Rows from block 4 of the fusion encoder, named by matrix and row number. Rows with one number belong to one neuron. Each number is 128 + 32 x the weight over its row's rms, rounded and kept within 0 to 255. All counts start at 0. Numbers have three digits each. After the name is the row's rms in percent of the matrix's.
# gate: MLP gate (fusion_encoder.blocks.4.mlp.gate.weight, 768x192), inputs 0-191
# fc1: MLP up (fusion_encoder.blocks.4.mlp.fc1.weight, 768x192), inputs 0-191
# fc2: MLP down (fusion_encoder.blocks.4.mlp.fc2.weight, 192x768, transposed), outputs 0-191
gate.83 111:171194137120157134100116095083096128094132101104152166082162155160083154098091135114131103121164153123110164104092122166201181152210094157153070129134108108107115134177095098142124145205161081162143123113177097135114099191104175114126145135102091101117164046144180165106089140128103137149163161140100151096144132089119139092071078141094138108142149132174100119179134058109174117108157107186135118141135105136192156162180136139138130118156171153133153139093084138128087178120160112140067105171116171099119120158118136119125076166059086078107120109128153189131119065112110162098
fc1.83 119:102069127158084123165139137175150119150130197156102099185107090126183115140133143106089164133110097108143093137134165120070109119047138132109172100101133141128125103058133155091124125080102174126074111128066112109088166087170103132128130119154181130110098203094100136152190121137148153111104154121150098156125082126099053171210186092130084141136113106084159163095102163150092145172132095054087085107162133117066096117099123130108107120135091098149105105099186106139191143108145111106150172063125123138130121083133101105157142098191166175146137142094093080114134179144124109124
fc2.83 101:123144140111157098170142118105196100101125114126140114127113127168192137134129161180156094097074158131135175110113142096096115135142115141179106150121170175119179065162130073123153029126136198170146154049099145142129127072124115091203108105119112101167117121125104175139131169043118102105113085155141192171136131108160128087131166106121146155157102154064134117148099164133111148127101117149074114140085110092119100126105108076122123134100112075147101131080139132099169113129151136142114171167133141069191176112097106093054097161165155116165129157141110233120147083134127112113
gate.84 127:155054091162108209135087151112143138164154164123131087134119112136089098149163100110189150112091137106129089121127074080082131173111106109145115111130122071141122128125202154144106168095144140173080167168165139179136123089136119134106144118173185130137050179180110094194085129112121130096136146117073118115112126085149116094081174160096123133110129148109126193087149097165171090111180116104084132173138115100115107111072117134089144123172123076165100142149114181140156152176138134129098169102136106191178081073143099074163147147103195159149141145070153141133106086133145083162
fc1.84 124:081141164127097108154177111131108151103133117121131179148128099123157144128140117108112120077114104157151081178147199121157127058140157113100087169131152178107118104108054121119107138115120133116137119115118132045098133118177147125140100099141133145141211102042135137090139133138080078100138088101152138082147125138148117184146128092116106130140135108135112091145162109093143135083076110198185130131112154146132132141196139092143065175095158159141169082088123109111104111083110135093133089123106110119109140178061114188147068068142052117127120074215131123181152170091156142065
fc2.84 122:136129149165087065121148194137198123146150108139137066117152130066098113083071071158132109142134102100153093148122153161116120117201110111163100137137111118034110138121168150141099083151129164068131109143192145097096084117142100143093121120125131104177115193086083171072109106133142141148191115096140122124114181166119141146113135091168149049163135140170137124123142098183114133146190115155156136122081143103100057166137109101165117085146104130138132152159138168122082099154081141167105179188100198193109167107162106127137132162111147143154153115146072092127176133138113160163
gate.85 072:130138180091143135105141081140114130140151097167181167099110172104174136111105134106169112073112131164134164073127133175171138122163097155137131170072124112176143154118127101111110154144162095114109160078106092177132117162115105170107121085081128141059094120124147109101138115184129135105114142099087150135084105047102110172153104103077087185070111110111117130122087131125139131105098167090122109146150105200118152147176149136145081139101211080075175097023150142094097157178113161118167150114118148104154176131101100066095124100151138148091097107072121207105161109160142154093
fc1.85 068:133174113134164127099109089093158141138149113099151126145149222066174175097123179134120144098124131106069161117129145152153102111151090146124166145060155138135133147187146151132153072163182085124109139159140133183152128083104125119130117114079169128027049078072139123148139123120132152154081169132123109186183113144143124118161132119073105133177129094094095139121114145109176153098132202151081129165141149187140180101170103119069161139124180110096157112093153150131115120120166129162082139188163143145150163114119082096165205081132171134170138133142117167115150155157133175094
fc2.85 082:096108112165086112156151139119086149140133127119121121169153081127139140142085095085143144172124105156073096125200116105115153151157117141122164110127097139156054151156150133134111164163113134140112107112121154122104110147075110155126119141151159142134168134138070148141113148135096125100163135147098064103105122176138108166148115192123145107161168083193082135150128092077032084158146122144135141126156094142137124110168096119133090130188124161134147147248139134211158101110111105113111110124139090131092072156179137129175118181075116164136190134167170040129143161103133044061
gate.86 098:137179192123097160106128122098104163196167097104135163121130135040118152084123148101174147169159071097140148079183120120144100111157086144176127126146090122147159176128166106178097089163141112134096202133125118105119124177115103173176139133086152162142157171155154127154138117151093089140167151149131133118130098099161151109123118127077110112147164085095098128149142126093106147134152112155124119156204140141148061139153161089096110144095155103155157114128093117182186192129116084104086122146183122112202116174114094037180125060141091139153100092182124179140136184141134090094
fc1.86 096:152165170156078092114150092072132148141180085104128147124138173051109168116114124099206137189148066144114154114156123119152119103140124092122099133112074109167159178136161144137135082146126116138121154147124113111158147134072095110171105134115125177102144153151166173114157172157115123090194154167109053111131166119177130152068108172096099097160171085144131100144106105164153165148116183127154131163167156155143083146150145078118129148126155103140133124087102179188137160121128104145121130094145139156143108164076048068186118070124104160168110068190139177158169159061119137104
fc2.86 096:100154112179125104171173109087174105114131134153162143173115161173153111140129079125131135122105073081113106108116155146095142144144135139112106129090177207141113095195085112150160102091176136167143156129087128137150138105162098105179131142069127117160148078114108104166103124152077130130116163095131138107153141154083126073105168130114145168149064105104163135072095145180013162159194129116125102104090071140096082126168111154111090143100132096082161143151112126187223128087135077125127197122126144107112147126153091112101092116155159156103107211141122139119139197106130095125
gate.87 084:065154158096096118139115073103084141096132077170168098102096115143155103088128143084187083152143128196101143210075174173144171087143138056083185115157189188099094122125136115078120135149152109104081098099191134150171101116128113130151086140151189199139157194096127140148149080153155151106130122105141156124170129165168138165164117121089135145116133105091116128177094081078109129190083091146131131123124164102117115118205119156086126083156113108132113138061103116129104165137117170134094099113157114158106095144119141061136120182123127203131115105134102135127091132108155156117
fc1.87 075:144097167201099168130168111122106111130149155111082159159117099153130118122116081155163144169087082125099121123140136080091095097109150162139138171122164140085092097126137131117141120116133067144131133122191124079114099130125124121138174107033116101174105079182131090170153185142120126158081069108037123088107159124124150174161143136126115138157090133123106118095163210061211127139075171099125169117142110160157167178078116113122100149128099129101136146174101073136181148077131125111153135184121075134109124088084127160175140124177102105115104127109119112166157145054133065132
fc2.87 098:098147120140120150091156156107140109043122107126131128125164162146201140182169138123156153140119152041088145167114098165118087113174129099134131120137121090159094086140093140134100139074110101113159140162163112148122107107130144090202114120108127076114126129105168175085148143099150129133166181073207092140127128081148051118059102150129180051165094154175178121103137094139092113170135125129096089145133136096161120098119122145077114107085095142182140177167142128166059092042178109133128121163114095099101130121151164107090074140146130098160130170195134136121189127117145107112
gate.88 059:132153078079133116134119161134097121099164128077168163159177147129095067111206137118200064181154148102152104130149123084085162137110128157150137118177114117076168136150091099096117070159172175094143155120147106144064105125130150158162131077126158089143157112163153143146190110067125154118091146114169068113104125113126098176081117136118133133096123141111082182122124131119127126108135105089139141116152122127069204092111175087108118157160068112125081113014104132123144161128137078150177104109151113164070145108103135155124107129119126135164154145140123080052117051110097157145
fc1.88 051:130183125161139147177103124087160120121108154095076143152115109200151171111070155163082128107122056126124091159077106157180099138108137122127116058072101134127141102107174142163118140134124136176115137159153160127162139144101115160094122116107123159108133179119147178057170136140175135109126132094110104106128134177161134122191101159117136110142103130205134151123109067150138176165145174129143126189124136108069135125110115210097156132110127124146076099167087118189170148126137137154097171153121166135186188160201111136190145183186144117113132129068115190180107174173116107099
fc2.88 042:128143123145153118076123133120151126198146198107131122101055133125107106122127100094129134114126143087118100162109170152138066163114046083140163091124133128055086100119126126138157125117109078088096127134163137162096114136154174107132121093114089127134140124182120162154111144173089082158164093076094102110121107042052099021078132129208140157090081149128155101101117166169166175120116178133119138165090179136186139138140161120146102076159148120100145124140142122168170134171172138163105099079129166139166164098082182098165128137151105098112152112170121112071114153094139145141
gate.89 121:084139163120086137135149102150142142171139118156137094121188161102166167168158152158134140112127113162145190114132148153081086121164138116160109076138085128102138160068141121157184102173116168144127097121131175121185048101120140103094126179053106156120168108159140128160142132107144153163170129090078086090102165195138061124187118136117148132179180086129172109220171101108114132168158153126112140153153159120180110102153088149074142108182130133085108152135148148168123160075121117147133170110097140134174089157185150167111147130165145212164117126147127087187173154092147136107
fc1.89 123:184161162152160123114110117113162102117134146018109178107070116170122087099110125078132074114099111122129090142136113069135150147080133102084154151133111115113076126175120131116086151130131129110139162093084061189104189160164148179188144100105114100151086102125109135110119135145097107107113151141170164198153066107132193071079145102137124163108099161089085164047063137115150087111121125135168094156100090100104161167097141113131130141089156147143154128117092122062134126110196119121125082139156136117090179116134129112057097126121144094082144159080126102084153091142124087100
fc2.89 112:116093103091130175107115153106089108134060162124193170112169178151116100097189133094119107100093161066075070164136126076178111130098085134141158153133130121112087179110158172117083126152104131083120160155071118172098187093122133131145123145143119118101100117112134178105151121107142131077181144151124120128118190092163203119103141191187064124116114147088077118151114135108162126143098132127104106108124124123168163121120085108198068137116155154116068097199128161173085050149175115158108125124147163163092197141156122182136080147081102143115134153136131090087140144149111147149
gate.90 113:167160092152157142119165163090106137133150066124105118159092172140128135077122147140140104152156139037161116119161122127198135076165077083152102164127116122083048171154105134230101130143091132123152081143202139080107126169148144110117120125099119139105109111118125159079093165207112091169151169148119161132171159104139162141087070122121090148138119149158122130106167102112138084096168181168108142146125075158160155145108116141150124169091164134100094156062139116116150129113104030124100113196109180160099155155100109115172129167080152134096111093144124135162132143102092123076
fc1.90 119:086138135136063107144151127180117105166103176147102085128128059123161131130164131141151214139176040174129099165080084114094127141112136166097117122143116145167169118159147118081111085107143102145113173151069137155146145139137139183136041159121116131156154128134152096161160097110108141075104151145115112091126103095137065129165184121148146139137120118081121146122112130145094175172130066060108125085147209093044064106171130117091147084151066151132153145137163135159150128101165168124161139086135100063146094124140141155110122107183083153173161109123164138059128125106137099138
fc2.90 100:104142133127097087187078076173102116150109142131149175152110130123144131154157120182155155118096132092155143115137137142080107139124112118151166122144162111153156083116143109095089072140142139175094130123108095137147123127164151093200130148133180097158109121122070124098102150035097149094087112150095094144120114125171088104181207110111128139141187151141109124154097148086129140114093071126099165130148147058115135066142151131112106111113070066133124087152189109119124145090157122113125090099089119004177126133065072098098149134241142149149111142157150165106125089136130118158
gate.91 078:079101110141092191096111091204147071109121102117124126097157078149114100107130066086131106144129161105107081104159113113131102123137100084154178149088099103128109123109143146140097164082145120082079132145183148122116124087192120109163102099075101161184139107170110122043122181145080025163088192159100149157130073139087098115101143209092114125145144074131156097089087132152115093090149145138160173094137106149119101158131151114170147169102202060124131153082154125127185132144140103143084129138106076106160142120143116118103121153123129120103107114145145130203137141105077124155
fc1.91 080:199155091158107124148090149158088119115106139134081111158082139100123090163208094142127168137176150160104103215136126110154117083123124102132132081110146153108157092121128069124139088130144167180094137163082068124074127140107155163143136101166116145177141137100118085179155184102170145137158115174146124132116060163096127117166150113156119102104117221139070124078139039090220155095115173168089131130103176118102094122080163148166129148133123155124107057136149108023091060148137143135158150143137098136100138129122153111131098139138155126103121117131132128146148152143112096114
fc2.91 083:162175163165153148121130158096145125132136124122105152102133128102178131154109141247108104096176147103136184091143179088112137113094085164147089147117167165147136105169179138150121163071146146172109139112135165110105124112128066098106166077172130159095139065172126119106142161164143091147086085112139109131110116098096099102123055135117141099140108123123131135179106101138125119089153110110152175111076144061116108179082060160108090133150115153113171155174164139100113186142045199094106162153085112111146122165094107085104127160173113092141155164179112154114167194101121075099
gate.92 111:174071107143118128097167132166095136157119096185093077135139144153161156148086148143152168113155110146099128179143162073087117103153119121135169109170155135113079047132089124141159125167150159071097111079150164083127089140148134083096118122102106111115112126109088119160211154159118108160197167140091080078123069112130080149118101127044137087124141125120107119131127078098111179179127155173144148055123098170135096126152111143108116119155128114123143117144128123151103140123109114129120187182080114180180089161133114127105142122164189163169108108134095229159129218087129133124
fc1.92 104:141053110126101103126158108179082123148139113200094094143184106108152129172135116159161186124104115132096099152139157127120148104173116128121131129147132138133121080193096096130127094120166151086087118083159186067109107116140120084152162125154113132108134124126120082132200168090107142173163120126124121059158166096092092159128166119025143069094190109175131153178150092071077127156121133140137122106165150130136074127125106191103151134121114084128153102081148114126130153128120113141083184152084122161174064101175075141117155139173157109180111104155099153186150181112099073091
fc2.92 093:170134139159098083145138117125123143120191111129095093136150143080109141185079139173120130116125091192185165131109158168072144063204148130146175113123145135128189081089104103189132096086177141187124108095174166107182086133125118092109138082086148117128164134126103122127097121170128112161066088120145128107112107190080072112144144085059162113127121105126137089126149124141099170122155097169108114129148129109080088152163142153071144116162078075092211123070134067126185151137092132135140118194088087113145105126083148102080183092128153108125127107106155139175098128135158114127
gate.93 103:145125172155123114061146101097124157163092102070098097078183137158098154027134188105116068097152151136066144120085150141158117134152107171131120203090126103122097142114136064193181134135059109107106131118188110140142101133140169128086140170167108140065144119144174119160131141182100110156131143091105067111101097122125167124118052112102154123188097104158089130144151138129089067126130159121158107097132204184132167157139173122173109104127179117140145109083067132110098142162145150151064106100111137127131136149160123144048101112115135118098090130139108149148106087109169137125
fc1.93 100:119083134090092112129096137147088126106148194182128162145063097133139101162142065144133188100139104089143097179154092126058087118112169172121118085164135133126124123111135217107083122096160170135117146148072131125112176100090066146180125114125156113105157110175089105116178112062137182096140133138129115129140152121117045099198189079119115123121131183130133130116095117107151145127098107118120170126136076074062121117084125120148158130127008122119121113163142116126169100133161117135172159132139077125131112092148131110194171121154139176155118110133146075147147193142153094112
fc2.93 092:108119137118150108136157090111127154164132084155138161114131161173152129133168178218134121079179186102142140139133146159171104082101118128147165170135155131101132095161170095202158112193117103115147149115164118137161139098142132100152122099132113122127164108124113170144145139136117147151100064154144141147141086087058161101099045136095112177153098144134098115175113085090153117116122082180157116133112138123176159095146136086182133135060186115122126111025106091067086087157100131144109140147116163088144162111092164130109083124175144109097109167147154234098094093113067138153